Weights of a small contrastive image-text model: text encoder width 256, text encoder activation gelu.
Rows from block 2 of the text encoder of a small contrastive image-text model, named by matrix and row number. Rows with one number belong to one neuron. Each number is 500 + 40 x the weight over its row's rms, rounded and kept within 0 to 999. All counts start at 0. Numbers have three digits each.
After each neuron's rows are labels from the 100 texts, of 14848, where the neuron reaches its highest value: "fires on" is the input token at the peak. Only what is clearly more common there than usual is listed. The data: pictures of board games with random positions, seen at a slant. In brackets: how many of the 100.
# fc1: MLP up (text_encoder.blocks.2.mlp.fc1.weight, 512x256), inputs 0-127
# fc2: MLP down (text_encoder.blocks.2.mlp.fc2.weight, 256x512, transposed), outputs 0-127

fc1.208:467588550403489487474467523459540457505464515545488453548497536470490568542489516488488456445502523509570426502506494568563527507522476511531520461587443487515484534476474491462455542501471465497529466423518545473470537543464495508444498518505470467489510472491508529591510541516513503511491501607417504577520505495506487482453494476484538447494470516462556548558476513465513493553457
fc2.208:540519484515460408487423539484451505595474446490518500461537547470474421538454473500469563472493475494527459492513591503483538442418460481474519450475511533471494478508577483478558494476497462501526479598541465473548489538491502531494414559472509474505470534516508512501540609534506454549533524479499525454504538461461542507601503496585503584534489480505458520623470495525497490511508
fires on: "9" (91); "8" (9)

fc1.89:557523434474512513516522528469495467447539457459512517446517574454463442560518467457509526514486462526469519477489510570469449561526485560523570512468504492470546518469519556473478502465486501463477508479494545502447464518493547430482487495498493496512469419404450520506537496478506499519443558535473453489510455534484500503582536485427401458536540489521520487492533463559510523467518
fc2.89:482500555490474498502453482565521536511459567554510508495507557490432487472607469426556469541526481555485530519525493514474450425503453475519466500493526492490411477509473417537598463500471502528585442508449490452486505565500521561465600489505473451464600458620556472443494546520514493533488513472460528517530461438609458462500546579530460464478476556484501477500490569508522491518508
fires on: "1" (93); "0" (7)

fc1.203:545560407501513406499586490540539431453507532504510456514488484430474455490436470491505499508534552501551489483529546512458542525496557547491490463473561530509489502527462483501473440434518533460448493455503515541432456505554450499472501444484500523525436435478527500519495516529485537512575512460529559475445520466515481532514509426489545554482456498502516409538575507502496532452452
fc2.203:466550456511511552470435451447462538521438451477531460498486530486508514486522490533471624537459501519477495543448397458474496562519458443477512498424463552496451507563505567528520560518499456586485538479489526517584480478512455511531499511500550525440456521457469531473464501523448407453545533506491453559486481528512492458541480492526564457457476468488497459452483481509497508495529
fires on: "an" (72); "white" (28)

fc1.413:540550502427475505490448541592448503549466495476466504451501466474449450422484524461436487538571564576504532544481496445516540460497469497458563440480495578521476472547534512518476602473488487449475535471511487462523475525445540488520449517496508531515529478546587492561478477524473486478476474447500446527546404488511471483473454559461506476563525516433441453552439502478541598488467
fc2.413:462507517564572455495511487511588486524499474553524556481514630482511492478510530536551529524498481478478498430539541515472501503519468502507467451565518435521444484480537514485586487492525475509554430430489522573454524479507483484520519488442532493452465435471478505510513468431505491493469552519502599441506548573458541420543504459488481480453507542578529440446560590503468477497493
fires on: ":" (52); "by" (48)

fc1.239:535507476573502532531499533494493473459476522483439502433517502510574481444504508575472440530440513438559445501505516525509469511566446485521484535514591441421474508484420536448514473448518520518535530449514488462592533504501507528530521492518472512548476464524425477592502546524474505498521582447505508500431525485548564563425541522514494538568452509494461411453530476513457491490577
fc2.239:549491493481425525474507547487533458468516446476457517558522439487536445494486512498464505552533556461507491546484484471530468465482436515490537517454507508472583492537494499515469544547533441524468512435494497503485568472507454418562533499448423548586541474602485560456486523399474479507509487468539538543537514485458536536475493487563542468500479433463532487496571465489503469451473
fires on: "26" (33); "28" (21); "30" (17); "8" (11)

fc1.323:430475535558530514474519478521588482511545541521574440478453478517472466575559497474524495454483490452501510455546526495497521542526516564507447507463542462587516504491530416447450510513479580525458420554549525432564444531454493449488514461400499476448448532451550489439561457527536535498477438465487517555418507451531465519534540550495480544462436510436527453475439514555482513536530
fc2.323:527500481491499531507508507495491519580498429513449477544569447435510609448524527499521456522548579528550539521510489524535444458472436489526596537478455574468539568570518492510482479482556536491438557537493498546500507474499560489542484505592544446457446454516470527596524518509511490518510559528539526505516490509475538556443492440476487464488549472515479547483499512442529429455522
fires on: "by" (100)

fc1.78:504517548476436558464524523427530534490528516547475548499543529493473546549562516509498537510535376501478496549524463462592482453534486574471539509483515447529526416473549544521449523478483554418540526479488599489532429520543512485438498533544459503503547504416522541468435481519533526588491530516550504446521486528447508546488501493429534433517483525467447471469503539456499480403452
fc2.78:469525440527465465491535513481425521542479524488580560614507557467554514475482477507482499490518479455512497529512453518438524425473472485509518506519537514482537427467537559497528514431464544465530514473523496473543494538514480554463539502495487536558508460519515544478555490503454480562515549514515493533558498555561469509429500537491515503558481500560480509470474471484529502486479
fires on: "by" (100)

fc1.204:495504453500545476481527503461471420511543485373513574536510455488459532476431478464443518449447519499524533493541535506572481579519511506457552448553590510539560463539432467494502516432525452482484536590485529524467440499470529496491542514453499493598390463441511517536535508586500514436540496485475532483475455514561537435492457483487523462499552595549513517431509467528491479386445
fc2.204:575544562455503590483479546466519478550481498508386510497512544426500459577493520418506465526579544479514539510516509500518422484484490519517518510553562447513477428414538491538438444490497535509457479452458439467453539492513536506406536583505539500489614554461525496499585451549539467505467579466506502487517493471478514508481515457575494473461532490504486472542454508465521460531480
fires on: "crosses" (100)

fc1.296:477473430539480513514450468582581437408457528509585437485526435532501477529467550528457526496422523470489450499459533465505540466492545516427501488577571563462490514522472547540485523527509487494471483463533540481510386502540481472452473516510470569547427461534555478442531483547521461550526478535486489488469510439498568453450478540514523469498479546528569501457508458497501523505515
fc2.296:494544483497521580463494506488455491510493439488503431580457486429505449500515511448510588467479444545485508538557371490474466490562473511556483508434530515524457575538461484489450466497422496503504591506494505549465519537528503520531492460511424548474504509512528517498514537482476512493484497516437537537466446462529459479524503485512486543490553435463485440545545540551564538590507
fires on: "an" (100)

fc1.126:455483546401474543445538527479532517552459549518536559522496498504552500524473415576558449503454462514470477504531557495484447449432508458525413533534483453457561522471487521492515454508432470458456489440412475526515393417503483485541567514501512456433454472497508526570479503499489514510520453501514433511531505482467496517490501498508481557458431474512513521451527474504486500510543
fc2.126:576471443547516556467529428547583472465492475556478408452471596548486420509459487515519503525509481556499491443536479446517493533492507550462511425528489492517429570501475458485501523538559511545565493463586557505464495463455521486496454513522528459506495578494447506508415404559519523530496468480522451513500476451550425447471494540452469525497492514515461435483479475562570560475473
fires on: "2" (72); "3" (28)

fc1.232:485491517496420571512519412509476484489477437487514482531489496500444500480560531528501443471520524550549511474511584479484567491487439563465540535426474445535495470549534517490461483574503511486449519495416511504509546559433573460503537571399494551564532521497483554526426490500530496481597525513573506485425506491449496514571552482505455484461582441445447476532586534546521531475568
fc2.232:554483523534467452546485464511501536437534511550441475510461541479529557437539461503449539605547593466523496568497488566468480466539557530501547427455399521446448521468532509509565518538512458524483510562554549479485512518502501545479524533499519426567528502527517452426467574512537512509457549549460459442507446464596518517538480635466462533519492553535520482512452497479477490481462
fires on: "1" (88); "0" (12)

fc1.231:506428458494514500480488494501476510515552495468480494502469561489511582467581429586566527474531513487499480545430497498441502506438522459504458508437526523526421539495524493469534406471372522489555468498507455520512503474424491454464482543541546521523549534545454497567545501500470513477503446532541474483436521498475524554429503425485491515522557529487533474472489489540565498545442
fc2.231:479545565458500508458436498528521456448509490500502537535520443569471418472428535480513550410454462511511507445514461459553475537481498527490511547493443468449555561498543532531511510539490457484508479539462502557446558576493495469499589476421463457468515432453538526479517531526512568532442445470468519516557501527528477529526489512547519469420479515539482479482490501463429497434513
fires on: ":" (94)

fc1.119:490563436491459514540451572556440515468445527559567499446554556511439465548521507469444504509454533516491498490539527534509518489450430452567447555414492436585525512436493530506472459495535472549557545450458538487488523530540522521597473517424517478466449483459520479517485477452530504509527483436530481465403476517493510527518561504566504522505497524479499476548525422512519479596473
fc2.119:560488539509478443509504399506500518532520484500444443494455492484568465483528529488507520540572487502435464513510521525568483417499494561482492414490472447468469482515563432476497481486514472488489424513452480464487469522418475470407521541563506508515554448486468519486500546551420543454427499413456531494498514517500535535481486588531500526491487521520462534485528506498483517473541
fires on: "by" (100)

fc1.112:467437463488481515463428540501517526510504493489517539401527550463528543488519600542481523427450583485560511466518528470513481469504450468542462442514522540547495511523532536559538549491457405481502448486496507564533437527529533506531521541486578459463539605509508469471435503520491565560458522530525505420515441533548525456507449495522439575495492514423470431491531523479494498511500
fc2.112:506468485485554532470546500500492522514520502568529419440440447520581528515549500449494418501489470514494559573553550498451438494472482494471495531456512500476538522435451474494596495455574511492471489490443499542434469485403541474528463415503401504484516502424488465511435446459523533480494432552518506505491468545450537446504490500405528510471555509559514495546507501546538509505512
fires on: "2" (100)

fc1.0:476560450527494531544533511512551472522561564525536563405509542459467497443478509536501510537510494488529459510482561560466485559436555521510527529504470523478463546505479524451506539466486488495492486474498527566560455433502448463575513506526515476493475505506554523531497517527587470527421478549454524525488472524528491496445382524528458497409503441517481470564429513509431493491542
fc2.0:510465537455543472531477524527454538549503508453491469523503500563468496533536501460467505499471475539509541399530512472508510436537483409423505456529466518532508515563513464551549437445530450527455466506486515495439501501547504486440432508436478496552468477458479464446510497541420528467601532487568481492512488459496468528511539515480502540524572498457562558409574455458512518486447
fires on: "<end>" (99)

fc1.488:504433533494551474525555470483471577450498495528470505478528546450466519470505529555538518448533395522497522530494455511545581473533433461459595495508505502536525541525489455534577478485551530446518499426524468557541431537443458489517557493483479490517498519450506558471490537494600544517457578514458581492502501542500488469480522561489518525455477520466500378484550480501556513475481
fc2.488:522539508495460570446483481487477464536523449539519499483524534492505549484502529497449436504531571483522455458465530556471509502574538573511456563470461499464499480488557561471481569514461552515500501551492420436481519451556564484462500491522482535441496457552450483509472521534501416464445471534540466484518510448577517490476524428552485482550477512477520591507485475499436537480479
fires on: "crosses" (100)

fc1.135:482507513385404456483510556532468535494414441468531483537466509505519439557509574499519553471462486441503509465475524455523525529461479510486504428448497457537518507461478535519426478512469492502543476451559487521482522511483492413430524522514483542538509516513551416547450534480527560452543380569529467469512455501448458529516474512489488457535533518509458519518510515534507476580499
fc2.135:495545452507568453508483562486503493489467561488522514491492480492492469464470469533559445500507528500553521508488432515452515505468501432483521528454520540495464496570495486476491479544468487466458453490481515510503452546431535505507487513471504505539512501528503460494422530532485471524424524504468524487516488502492483485519524458479498530547451449474432434526518520571532425430477
fires on: "5" (100)

fc1.315:488415528501440499473527478555554504466466508456539532492487478436472468490572505454517510521492470489528399531489481523601475493579426551543525517502443522534458580496452529521479492428539451517521504471459517497523554476484484416493472501510504608499445492500481488594505527503530551498482480553463543575536508491565514581521551550455507462551508446486511444437504440495510464416502
fc2.315:553499470495508542482484500493508520492568569497513532470525518563500456467514474429537468535486464526501583583513548539554542470454444533499507467463475571507520535498473467513566491547489469532506483485483465408489406566546519438533568459467473483524525515521514493519420574529499585518432499440510506495522478513504560457537551497499515443478494477480513494493496483528516549549500
fires on: "22" (46); "20" (29); "21" (19)

fc1.48:576470513493464444504560459503547545476448490555452556503544483521557596561491580458496510511474442529515449395447494448518475533526561578573541538418525523506492540539519481470501485521430471510457485499464523454488475452470532526515537512524505480490461478497521486510519510460482516523494481444472486570442476396481478602528513527476450447436517541457459487489438590505478519463463
fc2.48:484514480525551494494449496525497503488469450508562431457419510524478469523482451477522447533514492554489572546460525573506528420442459576483510476570385439459477419514464496467503471502486491479454506466475474472523426492540472511495481459487447508526513470553526511577465507497577535437559536529526417525491447582484450425500560459537526529525539499498523421528546455503561534502570
fires on: "1" (100)

fc1.476:483483520502519494517492522536514540516472487526513533532550576508536471515558479516449440509551515507560503492511489452483476580405418563519510509513499500448465457488444506552481486522515466547509485543469497578511495461455441462502499526480532493482499506548436424569489440511513516473552425500495476557527521454494451583491528535473503536482561495430486486568469529451488559532537
fc2.476:488499534425518533508467404528487455503530474478476461466551517481453550418517569561491525565499530514444543478504503527492440427462524441420477548550533496530504527509512486561479519531543553485459463472480514449498557548481463611483476458511522523530524520512475500546433503487551447471443495507554428446519508532548473490522514524499522464503464524554510508465453569500451543471485
fires on: "5" (100)

fc1.380:457464525457514547500519532488515538487482459546541496517442524499528535479513430529457404473458447566438469561513498500572531514527505530472496478561486514495480429466481528482558511489542526498467451533491478488508448525530467506494542549504508473465596525487518522454454538461486605510510531525527479525501495564486505526451480457445467529443566563462556442557454514511505502433435
fc2.380:560496497493488526492545481542487487494499474481466440510504485474544497484484542487463570529451556441500454457432562560424544429518462450496499530484512543552541469537486473507415472501500413488524483538532466440559500518513537514489461525557475511528512500552483510448482545454447520428432481518503418433484492514514457507516496475506508510558417510524420519537569574451438541521590
fires on: "1" (78); "0" (22)

fc1.313:465433536477541532457477520457515457557538500533509521538458516483534566499499451447490460497534539495435430502560458480570550508500564485430557506556565460510537536448514516514509408528553439441515529524509502491445412516443496517451485550467595540566428512518498518487509535499507473454532550511500570553443457496489416493544513569433492571493531575523509481487522475514456516405491
fc2.313:542511463495457571444542466456499526447405474458557477536469506458586468525475519498566528544453499496534439434495519492503385477519460491517479535530453528435526445532463384473505573497453522530488477529471469510544497533513461480495445441500441466480504459520498509512527493511455566545465473571507478454584572479496508487475505468581511493493451494448440518449568517491569454574494
fires on: "26" (37); "28" (24); "27" (18); "29" (16)

fc1.63:493546512445507465558578475525470562489606507501571537563583480459565463573523479503498524474514545523438500456534486454521530461517529535514442482490460503455500509452475527533493524455566452471515471482439507522440420563501448476549440574488492496455427524504419538497547559497455461501487452398539538498485522496541522525434517516429471534553527509494447505475452527445557484507557
fc2.63:533467451474415486454450500517497543482428481466525496491442464533465525459485483566486418537548430561572495504490490466471449488445481528473505506457495503484448527486504532496514465553419538495458533531470540494518502464537557608494550473481498557558606460544545454527417409538526545492540489441511511485488479500513529485536453579490474496505462483522517522482501494527483545517513
fires on: "<end>" (96)

fc1.294:460481463538504526450495537474526495504476491576484391441468482532490572491491475509548476479519486519582561514454487495513461460454419519529468485521559462590518544534486546551458472515451498540523563516502481531530464479464499459463542519508476498468555520452488555527514551527447542482425487460526468472487527514541491491446459512500462380443567431453497435561495512518547517446537
fc2.294:489512436458504471433445457512501530556473517432527496489483494523498469452494508424529521454458516562497500479564444490528493467415479547508530474535451498459559504482434466483472473458500428457457523508466541499452439537551530442514534505542492561445531494501505439524530463558593483530458475512403516519471470503418481534538476496449532532525484465559556496464520504516480503504463
fires on: "2" (100)

fc1.114:461523449441404522514468527496480530523481511559546622507507512564493481528545547515542478550399487454468499535496451522580486467444466470494493476484536515493442463455490498565466471514512518533479510505474501565508455399469481470415479432582569552516475459477566487515518480618477513530460495522504527525486522504562564485420550518487451526506524512464449489481591568511468617423517
fc2.114:460446570517561497513498455512507454516542533427498548531487539499565457500532539457507510516492488527547484536512488506505529490502511461453550473497496502484487514474528500421439578538518508453508469469455499479482585482493469480486478500499421539536492516501459445475490457500478443498533418454446520501507529526495414565521461500502478467509591433452569518548593462509541576530547
fires on: "5" (100)

fc1.81:451480481567482589491557476413399565459530471586517531437541446515444542478485525505543515435495491490499529485504471560485484493513513526529494500538541536483473547524500551496511549487505550518497546538600459461430515485542530485454542416498486466405544512533543523507522513480496410511489497526513495517592477492465479573501534479539512560506557572484495531473487537474532484532489
fc2.81:542535487488557498548461496508541485524509511471538438530518468472460543481505531493526467529542483549514558502524492476419530480569472453481566504463424536497514528465519541448525572501582413460512463503531512497474492500511537453484560531600494562503398490413482477434500508517544525554498516527509504446431484448504488498502471511495506442570451466517496427532494521507464486442495
fires on: "crosses" (100)

fc1.412:517475484438395482484534473477554520533460467428500459530524465534458426524530491517524503555518474479542507426465470480511524504543519556522489498463566481493522511566528460415529508522578515446538505468426415455536530461433507434505555443509512484591532459449513491477482464490561510506470481454507481556536500446462483505580507469406547486530481485567491472526485509533534599559476
fc2.412:492537528475514454490482476468433507471565523495527481546504541487514452456531508471508497404586450498606524461445560487548590555422487511462488481470460474427496552479456583504455538537440470536533489455492601453434479521531535423545524481499536442573450537568427500531505509557516531481444461442493535519463517502504477552550538549561535520557486502486567531452481480484461450486437
fires on: "22" (36); "20" (31); "21" (22)

fc1.236:491484469497518556535448521441487505484487503567470465499490546498419588520486558534590491501445519571555487433480499472493565517472454611464507455479461559441451444489452505534537474530531451527525499493462520560453480570529507448477506467549549517567550520510485536463472527457522524453406462497479517460468507427490568558504472472472500403497624440460468494525466469511505519512488
fc2.236:506499460444525545456547473472443580511521520475466524474480530480503535507530514458560491503478440499503548521566538513520525469527467507481440528459546439490538487539523488467464619492452578521523467476454458553508500442472452454585495507628529463492456542504507555493543411564532532511513564487508486476488541572514464495457551563498505474578511447509416414475460534501473490506522
fires on: "22" (55); "25" (34); "23" (10)

fc1.75:460477425442463536488605499546540515450403452580531525502462620434465566552508586526490503463532472507512478549543526476449530477440504560515535522495456484434519535521478511557502488385549469493536522519475422539434449557513520451540542540536503519495535565514494473510498488558465481599532540455481509470448471528514470517551492494473478441469462524487478475514551543442502473491433
fc2.75:443467542467525465516442467440487548537541557597448512514517478507487514499508403489518497528492479473542517546534484602494497518519467473571521518524582428475562480535563570516494525459436494571527590472485525547485500528491514519415462466518520447521499519435514443572458469482538508469549499467495464513573562576503484509562434450461492486510506380517493505514435463562493447529557
fires on: "2" (100)

fc1.344:508540502335582508496569474453462449476520485527506482530459536580484541493452523563536556514487523485474551517515528505476509491476473514497525478486566560428484494514496476439467521446509531492530526501541479514526482515497499450481498547473474557499450519467444546537503496547485459442433453503548477496485497570474426514498454579463565462481460518475490546424518510461448489500472
fc2.344:477556525610537492483459494571567490480495548442540508448529525513493521591503414486470456458548458531495500478559430507554450484522468523501409520475521446525391481466497486466522499573465482533448569419456552458496540525519452484462519458487514435493475471516544489558451509491504524553603513536497526510497499498530577489493520438483460486548528513552489534532480484473508508499516
fires on: "5" (100)

fc1.163:563467492497444494572521459530519493437473564476459539477509503539567478597508486532495522464509500475432426485488540435423532535554510494448498472532437580499551494491522573471485528500498538546531496525502544509487441430424519514530515463454499485454512544551525545520458502512528462506586489525524484506526478499477489454501546534546440512475477462505484517504538482481494520534525
fc2.163:480468491501458495541494509424511528483503543473522476485404503491509483502530504483501479514444501469384499430492458461440504539516549459542548465497485482499474558559496520495500596555468522468525500459529534441500523498498524479487446533412580533489541552498483548478456523499451602481494463455477476533421499519526508484526489541515533517493556480431515531487433538521456531488530
fires on: "<end>" (48); "crosses" (43)

fc1.149:437526557417472488517508471512546510505488570533403474550529511501535466528521539430555505481529494503523487452511566566532486495587567471516522554508587562520494524563502533518608474527492520509526520451485451548460409507509506420546509471471481495505475438493475546555512515538496471548534460477580474414512487455479519504457510487556489473507488486470501522487480484486583433445484
fc2.149:555528421535588589474514438485536485471442524492538502399485580477458520496486471547466517518510538495461515447471535469496457488471486526505455506529540441457469489446601512461474607510443457484465583498466454527514494446479530515494445515434521507494473486475529511469440495519502486451504487573502513512526520493521478499508434456528531534500550550544513478536554496554462497480574
fires on: "26" (22); "28" (20); "27" (14); "24" (9)

fc1.495:570594566458478521505557472437401558418540476484507503480455481493480509573452508553512461523535446515495534538476511561519452492486504562516484486432502462508562447485535540538447534480547533507489480505494494533490540554476567440572506520453503540521513421470506487510522524563541544483479485410534479509595466500473425539518510567433598569460550502496442450461490536486503434521504
fc2.495:386515469506551463500511516446550491528507535469480506500526531484491496511550487486526536509559553527575496487466508544508482516469550353564460550493503589497538543594498478496536506427503528492511554478449549492492463536538463489443544485534565492607485540527453490520444502495459517514444552491424424505460514483554526538565474497504461440494524462479552523564470490573463501426460
fires on: "by" (64); "7" (36)

fc1.314:417507461482450514455494523531561534510525526469583531478452549515417430515510458474564494487512523544533516506507503535446541517509456509525510489520534525578512527498479505544453510508511453543469498520567514575529514542506572473477475494487527457511514594474534438487489515519488556505502509502432506560530508463531516460539440531558381466525515456465560486509446447484469480503466
fc2.314:555527462484504493453480467509508504593469490548408477457482451478558435458577565557536507532503488500494434526579506443515504460462441425473446559531572534496502504470461514495526510423491494554510467514500500439514402517513490469455477538519452555504508489557499538506434453493568600433513529522497475472550490447456477592473523482492555521464396482546466509458510477559497496539505
fires on: "2" (100)

fc1.489:565536576462422558511464371530446519435525538520492447485537474496537546432485463534500448497495491510441501506510425490475554524516491556490512453500477508553506604418480497475510455528504519550539506475511531513486456450503611515593489479454525382520494476568539548503410500530451520489549496522504510505525422550507521465528517489507530462502464473504471518516471502537531533478555
fc2.489:471414460488504569536483482549486490466480529411481480461443532533449455456518534547538439464552457505443514487438462460545506517529548501452505560455510523475450586559432470547551535539489475450403500585524450469507465482521483479515528508576514585467509534477557519566594451525588528544458470510523445557464540453562511442499409477469435511543486513571512440418499497450498491535451
fires on: "crosses" (79); "<end>" (21)

fc1.436:379445468535421484502575509467455524447561536540503476417561427506452520531504522507505585520543547547503533539456501527494442475434479503522477521498499474531566482466566522448494501439496554488534466463511518484496524556506493467491480477561585550514483468462527514480459474452501473494449440529507510474547465513535419507529436479466516436482477445489484513556512474479555524523498
fc2.436:561504509457453470506429475468541467531468426513443527512492528457530484498515530442531434513488519504518515468528511508587517483482456584531500518489480497485453459522458421499491535506489472472498564538434494491522500497480478473570496534510450532563494492506515542511509508561551556498530516478429512519385569471482530477624533548527474534562445509530494512456454542441511505469535
fires on: "22" (47); "21" (44); "20" (7)

fc1.437:568578432485506434504568421528429514464482549526506500463549534529512574536486432513566545552536457496498567431537513575506492495508490522588485500495544518448547471455484497461506587424497520492514492449521532553544437434497529432499536504530456471467584494451484481480486532529497499500499516536506488515491479524515505493479517518516552534497521494493433465549550547466461539535488
fc2.437:503428521536521464429546606454490552559476501517544536554506456472523465465560583478462492490534450462528504550477559439504529490507504488449563551506438514464526541506474514523477541470581502416480524529520489449460470480560511502424478483497475516551523487528444509483450557428492550472452549514526575492451518463523545506501483524544478494477463532556501549416481414505493472467511
fires on: "by" (100)

fc1.47:500499490431439518529499456514524530376543532505461451541484478497538557459485475557503459518544436533487454524522492435470463488502457505467490492523444492506479506410527504508476485422496481509456549501490508562515505509509463523556513488529571483549486437410534470517563542506495474549457498490456498514527544464470476503515554515455488515403454575444503502517476532524532504517547
fc2.47:491468496470530588458543452522570475478424499507516531437509546478463457563574484453500482499439474469540498548449518515460550503476557533538535500461500526479483512570445519496519471548540549409530535476497511487487489516445526469393496500533495480438528503524514462482527465525453472458470502526514511488476517480501505521498556557513530538527535456482517493428471465487503515507465
fires on: "crosses" (100)

fc1.162:430492509508442523566480573486471453543436527473512492549494478522462493425510488503484474487535534484547550586575483511508538489506469544476472515511517469499493545501437488615464501384563443529446566487526431500479556473475516565503529493476473467493570547491462483431523430516569528470473463521540566553542550495596444491540529548557545486492508556478543486546481531501453516433483
fc2.162:496566508504574513434477528456476537553521508508456480459525571473550496526514490530474508466501497518420523518407485527517499589538528440499477468536484456511428494552613474453494444509398496465505393524529507488523509574461448482532469506484502519565469434471530584520478504440479507514500506507527490375465514480509459538482557509497446500540515476519483503416547542534495481498518
fires on: "1" (100)

fc1.335:546536523537499488444551531479430544511449566455584471561487491534447517578481440462516453470542458506436516480519512617511532557462494524501423515477476503510530443479470499523459589466435482511566448493517515487484554506504517517496488468488445566543473469529462546484506467506583452495491555490490496498500479448511427545500482572536521570483501492532516452472493511524534396573486
fc2.335:547481492509511540526469535464532469554505449493464497506515525466455496458572509555492509509525531565508498479525533455436486456520515420505584474501543526464577529509410427421529494525550533491547513410444479534467549488526478545478495479427454463480594515539485504477463552507402535543490505448545556487538578554486455478452509502477493521464477511476491512524514463391525547457481
fires on: "," (95)

fc1.127:527540566513474529430500538544494511487544509491503450438497513535499500477498512540497457501522460529452528496541491540419481486487509475488502412486439540450517529551519534410455525430496491472529505481463484553483510518497560496521591516522494498482445480542445494516552463508497517505430519414523521444504493503543467509565448548494518462479428453504435496534460451485555499498518
fc2.127:447514468461513521476442517545454501483484555502551485524510524513485478515544484445542529463472487450453523501485531436545559526545482558449569516423505474511484552524541477529481551486524523473477478521602550526431546493465499514463423439541468480556522436488532562535459454576483457532522496520577513478451528516464535444535536501455433467529575495483543503507552509565495536539512
fires on: "crosses" (90)

fc1.325:514509493494527548448447521546514507515541513513543453571595501501490541525483532531477509532587516539507446485500468493422578502426491530512553468494491460455446518519489533511444505517518554548555445563513497551582444498468447466517463546410476528560556547548499518436494469496491490538463508460517484513430516578491454494569534497496578532482540451457432522508450589460494450452509
fc2.325:448439535502544521513476539534547454527495477550424521417489566465490535539524454546492458430484456519460433501528557492571462521562444435453525526485496582478510487509546471491493523420587524530524472424515528484570613455394468515546496521480550522495480447461540484526528438498491514526448518543520510516461524520446496569530511533465435522486459426568507565521460444489502538498523
fires on: ":" (100)

fc1.39:518561444530489468413502489480526429477494452505460467538448492492522539469529573541465363439463504516522546512492518543486546424551493487470441586501498563522531536529406452479413504493515423427491453485537532441510492526527495417518493540516550493461575504531489551553540495513479534477471464445508456469517471446550535445503525445633522532481540563463489578495470453471547526506498
fc2.39:483590484485480583552444506524469449543551470475433482493457512529446467574514612455474522576458500535476559534488543417511479522569480532477515538480559478472491511500466525491585441546493492585583560486472397501544527505453434496519516467513553526505489432428535474497448447491483489460548545465539501533443436488592474514494511527512472497470511455508530572569513477549499567515490
fires on: "," (68); "2" (32)

fc1.417:457542496577518511498480482553509468471491515535503427472502432549495536478512486550439430483559507514489544525545516568500557519467502479489509552511516581489458522549475504489476432496506518550532417439470573559494568523536502493518499516530514535511491415520520506445468571522522530546539480452485531509517473589516453475422557468503474488446536445420518545489507500548522532523486
fc2.417:537567469538536480508537478501535482519493459411488419582488509488536439526446489538562548504452519487475514524499517456526480473465463547492556443475472446474435482532472457541512536390490484527450577469509500460477546537497458576508580456489509466483497481467472449515491526551513445468426466513491537524472528470444536523488472526536559497470487507571480541520452524501502482451531
fires on: ":" (94)

fc1.486:530544423496486505506531442509402453505447494565490525546473523473528553488529499483488569515522537472516505460487520543567501536455519539518460503508512522475537501486526484570571497445598447543448521428519547529448439609519496463460465457466458522513434499495549532513502548471613540468448491473534431444451440475606531454534490452463555452482446495496453513512541522557525524527466
fc2.486:488484504493532504483455502473528485585462490558562470481491446493532497454545507480482467455406461514558467530472492511445526497501484479456505464511519510453375469567478536460512520529480555439559480486499459475498509560547414473567570561530525505448538527515527416519472527522455502512570499529486531572526558518459475501502462475522521555426561487542530461551505461545537418567530
fires on: "an" (100)

fc1.497:470467530526439559535457493457623542471500474505502515513489485615455528487476473448516540465400471507442542461490522454552528455485540489487535396459588496435533561494510501425541553499544561505437500480498518534588464541506455528524512470525551397540479540545450522567470459469459474513519444528518484509504510503497452525521495519515464505490417542522553513550532491454527477473441
fc2.497:549524489549522497524552401496509466547472456523544523505460506463450524477514593455438539460496542501569537530480551538484526487491524523539461529496504527527542486537508467602492585577450515577508471477539497459485515476541586551504524461534472513534438531576453479454471524457548454466521495472490507502484418495525562502486544505503558551426458468546395450538458548502473449513542
fires on: "<end>" (75); "1" (23)